From a checkpoint of a small contrastive audio-text model: log mel input, 5500 steps.
Rows from block 3 of the audio encoder of a small contrastive audio-text model, named by matrix and row number. Rows with one number belong to one channel. Each number is 500 + 50 x the weight over its row's rms, rounded and kept within 0 to 999. All counts start at 0. Numbers have three digits each. After the name is the row's rms in percent of the matrix's.
After each channel's rows are labels from the 100 clips, of 14976, where the channel reaches its highest value: "band" is the frequency band that holds the peak; "responds to" is what is common among them. Only what is clearly more common there than usual is listed. The data: chords played on synthesised instruments.
# p10: first pointwise conv (encoder.blocks.3.p1.0.weight, 112x112x1x1), inputs 0-111
# p20: second pointwise conv (encoder.blocks.3.p2.0.weight, 112x112x1x1, transposed), outputs 0-111

p10.42 100:489418436423515495468519626464512537621401510436549445629449465484614498542525425512425518440571472494447544514535467527576522458509624496540540568461482547425473478462505486422475564453515524519511621559570504412479427498513444515464575481558481496481527469456514460454515515522513571460486535457521511438468489471489508529554463439504
p20.42 112:513480439466547445481567473618486519549520444500516522475515421503463519433480586598373456548524495491516485503477470528388573457426492599554530467579499448544517542481526533495535484513426579461528450430595551501523503537564531531498487541474342514476473525566487493482533525523500466515400567494514398544376517544550456534503508520458
band: 1000 to 2000 Hz
responds to: strummed; string section-like

p10.31 089:458512535522520461547538428550473458577486531598527485465503472391502476429448514491553421512498501535522528451437469499485605485445512486475609478536484510379521460447467549539489491491553441467552538465391519428520441458462582581496536486493489467478545473388561416562501469508553499435478481523623449509405468450433417438448538454453
p20.31 093:508454539529435478658537517558477546514425444443484479559516519582514524495616503438513459482481489488554554500489512538564526467460517491469385490518558453365447495520581472556535531466485535514499534550457462440514431463446455467523553522380540472558491535452479446413468453461483503442542502450452475495474556415464655509515512435446
band: 1000 to 2000 Hz
responds to: arpeggio

p10.34 108:492526497457433434495443587519511438470441466428473408495507524534483452424481471485526469494529588506501516479474499484509493521580510471473484410539460468497471504501463556440516494460513477520516571523515471446477509432402514514578436443492472509438430501462515481484477477469381498570435648440420439474446713468539566439524505568518
p20.34 101:456484467521427412511489536508525538490468444606588551486435519476480499526500459547448434463458489569548461421519479629554505630457545476507479529463391472396469497551471497420509471473586501507567489533499468375532495482472613558468520467545555468589417528566491496503517514531529513482456547546454550561398464431556462474513530536495
band: 250 to 500 Hz; 500 to 1000 Hz
responds to: block

p10.0 092:581418575499431458425497526512573523467485493507518476522567508358499487608461479500508481437498511597524383505515521512488528466509445476537553625481580539490495447512533484475480441518616552526526527493531452475536551516406509541510602470509479516582471550460488621515489486530469543490468591559491456595557426556522518565582511461497
p20.0 108:522472557512518542447598498547442520482412520478520484457494528539475518543485481535524511570490492524458540548565618456507591485455518503571510587492465602427470493602558562468590493508480549507362499501512449467461526480454482445451504447440542432465520405522475594576465435571489595475492552545435464531453591485503503494472579512393
band: 1000 to 2000 Hz
responds to: arpeggio

p10.52 124:563525495539467431503495484512517447700478440460495438510452475492439501586597482459605494528491425490494382502489448495492441441524577491517443484494464582518469496485528422526512434490475504493462465543599457434535496497483579493480523505448499515423502587427522457446484513398424454470559482530424450560571477563501409480451486500463
p20.52 125:455427513540532482472501495477510481470518519552518493505493505427482466483429438515575528451493551614493465494469485511452422464510527514499499525470496446535549538491582543641523591477507509494492573464604499513482512472514531476515464361524617485483557498391535533489460442476509498506709467459473529453512486504473473496327497506516
band: 500 to 1000 Hz
responds to: strummed; clarinet-like

p10.63 097:506485459517441515450496548428505503530440576457521440534580546448399498523540508435491504448544614442560451498389550506495493437483471509451533430494424575490508496503486508586483460517573451490516472563538462566568503488595449506466456573537555491441531531546468445580462504648432477484643520485501499536446489512482410539446434551507
p20.63 086:568585530528501486413417503489471504546575505587465561513367493398524549499526583526510483547467480518489421524537517429463500518547473585426508487521474558516447593450481606526485527515509444499531570413452419410505580474554579514426515448507446488513503419577458483511559548507545479526518578497550556498435421495480493544473547598477
band: 1000 to 2000 Hz
responds to: arpeggio; playing: arpeggio down

p10.107 096:559451484533498580563425502515496470495470489538597513547521551514586474545491512475475432523567510597485416603639564481533561461497493583498497551491479467471516490433503411518546523458408529466513500491635437561523483456470452484464531568454531518523435476513453504621484495530564536494456618490514451450525530518513482463497563615425
p20.107 072:462545451484532580549468449471481482586552428436512487463450540505429439500477420573405524500477464492483521405480503452420483461609464593518474486550393534509420438458495439475455553542580462507486602530517491525585448510402517453437560455494487508544511558495489431427412431427508438478530464483459529496595465461512472506425484427500
band: 250 to 500 Hz; 0 to 250 Hz
responds to: string section-like; saw pad

p10.110 087:494474492511417504550409590527441490590523516424458571517488461520482577471468483464511532465498528475587526436467443506566454493490643464474502514604521450608508473564458618503544470508467487465394460499581522479424555492516489425500420498507448467511500404471498489496500463606502498546533547525512429464480484511533429419586396460497
p20.110 098:514452514449579441484549475482497574538475367536500480557463526411459459555443546518565464499487461579531483547595427504457575544385486464407487519521533518581496627497520499510473477476587458457411402488468437386465464502595512475511500537496536459476518413498525500504464477507480505496473461489485462548517521566501666497466491514459
band: 1000 to 2000 Hz
responds to: strummed

p10.95 119:483434576434579534452466596482493502484432525481502545517470454458487552505456592526533496489504539579475542620394517445516466427691516493484517452423413546524456502533475446464503514517549512498496534495534583521504538490615480479487491494538581476519506402500468538440518473458445458453481532488468475458487467633480453525613504522556
p20.95 126:500481482552520506563483485494444494428504537476591475529518505494543518474458517449476454495542417480547384491434534553558492582515518463533428579540561488462353355573479499532449572501539540468481390481477544471543494555568515448496511472438511516509552508448561515435555566546548566437553445382575544478474417446451435513532519498535
band: 500 to 1000 Hz
responds to: arpeggio; playing: arpeggio down

p10.32 117:501491534529636503474467461539508502528440547575494539510587485459454506556535618493408403520482554550520412552501477485502541504436503491462489407514430423517419432534459606502510519457481519447479605524515502503480516465482476450488442500484505569541518560623540458446375476612462435484479468454447596486555451496465490504531459551482
p20.32 118:491503492568522465469541475474512453532455461500442530468521499535472548557552495518550535473572606574476555441583508410483509491458501575511554439439445440446356538432496490442480556501461374530519485504482582460519521468444599459424548522523491554533541485530447407450509568500523491500581554474376426593434455451484477435457493529491
band: 0 to 250 Hz; 250 to 500 Hz
responds to: playing: arpeggio up; text has "dominant"

p10.85 092:444503552442497518558498408457437414509462493478498449475543459473460513498495433515499506566500498437620552454540459530433508492478469425501473547488601519444587483513507553509583417548573478599550531527540500474532490571520520567484568516506494564499527494449539571389562516512534469404447472475499529483532472657610500434560404478515
p20.85 106:525508485446444393541487525423597449466594520526469582566552500445474477586565543462528560462495470461550476435533485547533500573492526442474485432544512467498498510473465511448505531560583541459533475445452553463498453504558520529472570526490475375584529494538504574442556512392462534436454564578473480521488426458469539403466436499639
band: 500 to 1000 Hz
responds to: the note C#

p10.50 108:566574427518489437389509505497474501572482501559469518442510419471426509415460588501539464587568476479483453407402514436498468481533440608468475454559607468525499473589441548435452497479444520527441519510436535482546487509499462540492463474491528446486493523564413433517546513483359450483546471453445550460452496478525624436498504499495
p20.50 096:593503552457495476444459438423523541498546513502514550498475462487453473484519559385544452581519476517570602532554436500476532480430495408478611470498455487497494522484551415524539613528501526422556486455490452540394523627381564463486473491497524572505439512490436488475483468554481526446497628541551466504460456526560580512496520496433
band: 250 to 500 Hz
responds to: text has "noise"; rumble

p10.51 090:460410461475462461552496508535479565564493471545491429447524475429646628451497492438479568571503435556419514573539412489507534498436432452555513515464480425481553470557500506568477664476510524478560503549561545433547444468560465536522492581502468492581482520449495540479557495510616473479489528476539537478464526500495461511510506602545
p20.51 103:470453532479536550564569488480578482536507540475465493550526421454553578505486413458486469491413500587459543418494541452541487522521529360603508433531490509481447498482486470443415397571505471538506585439462537507577552401599502519488563563497526498519497546621527548404536439479456506519439505530449480397519458551516512514554492458461
band: 4000 to 8000 Hz
responds to: horn-like

p10.15 107:453482460417490479429425530488536482495550383559460562528552457521594610540484506549496510514546420428448600483500572525436548443539502559460529462458478548455575464517485495457514549481512524433483574517418558437472438524483514616566535527459528591480405521524500503477437456487418491528561513464444608523478556527548496554541491406456
p20.15 089:386437529481491442495560494412446520574494576487493522457503419466439514508420540412471464502494517394495381480478548468441509538540444514399496577498539438488466509534520618513493519572578549550575577465510454524507479459477502525516446482630566515534493560559404437491534422559518528539447597431486483509488548463508505519513546469542
band: 0 to 250 Hz
responds to: plucked string-like

p10.21 106:550579560524485466510526481473504550507450495597508547443533647460518541442508464553526509589472527512397537469444596506507496473547526494459523507508517625437458431434671478663492490566489507520528544490502536508479472466537478600470497482480544453496470468544510568528438485466448493453489529518513479446506492502538470477573512617573
p20.21 119:534445417557455497470462518431488528457529540508582497476544526437444489544497545497462526515501456538501500468481556448474577434431527437442462566525477440460484361396423501545504484475466488471564439441497439476479428496420489577515428460573541516470539535402490505452423443478474381449502479580576482512521498379487604424514519447478
band: 0 to 250 Hz
responds to: thin (high-pass); root: F#

p10.104 115:440495501513521620506504480449481470533480481478459487405524483494535503513412395542530484453516604524535565496510553452447487490537491463660495478534519510630506527557472489508442565462506499496470493555447557487446515506628447544578418538538486533532408543527447444545454501464377460504420585503533535542479495442459537460447488574564
p20.104 114:565518474572573510435539456466474562473503528572418567420427427501525554456535592462517468549489637496494473498461576453530441499506477574489512538499562454555537605443516438527491501404452543570526557495541533601500518494482513531550425521493499484530455515505519444416510461547529643450465515528416570506536552550502398432502489543498
band: 4000 to 8000 Hz
responds to: electric piano-like

p10.77 104:492430473625461614457482446553495566547551521615431467463563562436459481577453525532500575582526501557428596503501543554447509435578500549457611533508493547489520428502612503532467512576550476477466540521449503488506651510515485475524494501482565496521508522554522563505413421504515481551536519488520538523502424561507551490492506576524
p20.77 109:469421470518568552550431511513518512512509434489522505425360417505449518464516353549499529513487502483543420484536510546520481449548419581519511449488519490561527566594496436485487481504442550425522539538494442533415541431595449448457483520529428503522543533509436410531470490493463445495437638502512495430396530549480469455480464508582
band: 0 to 250 Hz
responds to: horn-like

p10.54 092:588509381439454496414422478551438468492552547503556567471532460467502468493518623400516492468562434501472557526571420472564517536466535492444510601503471562469521437400564598473450513494462447534470464533506461498553516513559512450478479503580559509437527501551505590556626463461540519537458471487498525505579453541411529418501478475521
p20.54 093:481461540462484603540544575507505526564629534550497556469457482468427536454508423525561463541491606492539457441564500503548539445529521452567474498406589458570417493423533428502477502499439511511495515662540490557451564494527466542527556487529463493405518531484460513487518461396519539498627581462514558558515425528498509507467474532483
band: 0 to 250 Hz
responds to: marimba-like

p10.11 106:545529392516621432473446716543499520472550495474502460406518472465457527395478442519497618487505482550455486444468470426554482544649559477498508494526540521524430449492482612456502474521486450494549480514474449519519599502502444404564493507509462447472522498499489540517460522558501513485514538493515466496502442415463536496541485534462
p20.11 111:471578453558563533577458428524528521380528435506523561581443536538537464454537518528519445542463450551417568461454511574547497597464442545455480496482454528529511452413492592553472515535534498458451458567429435558468535561436432538502514539394540483477508504490510478532542564472493436517529514405514513544582508541629503500544419581455
band: 250 to 500 Hz
responds to: arpeggio; playing: arpeggio down

p10.79 110:460512481448466522481407688492486467488523445634522626546566462519533500465477491621514601457565684431489480580480435491490498512631516455515491498602501504399505461485478538487489477487508484545517508502507564528440470522509512486496506541507454501482454537471466482444448508502496506525470464445486498465546494494540416522497459448504
p20.79 119:464458479488594446489421509457525457533485516493411457460482503473479472458427547565419506507498471541407485521505416474499508499481580492558426442548443494519474540499576480366468546442500500513486604453414560493494391455455629406509400529558504520460482533453611598527524531484463490485497505545534521610434551515500506480531552474461
band: 250 to 500 Hz
responds to: arpeggio; playing: arpeggio down

p10.40 094:447448552433457516550583526460522474502511506575481520468499532512479479477558477415507408505542414453469496663490463544517481492465477426531519507545475566603615502504433477404510402479502592539472468488569498602378527452527497515432491465457415539518597487556455439513556541503521460470475511508422464491532481544563494447471584487507
p20.40 089:486451431597555606467538541538584444466536530495469547400562547550551458525528511401488489523522481517500500455455527477439480455495524497488506465529380531460530534478514411518416529487468517430451495539572534528447590444591493484492463464491486519468523520545452453526514459453513568463518499525435399311517428463537507514576533596458
band: 500 to 1000 Hz
responds to: arpeggio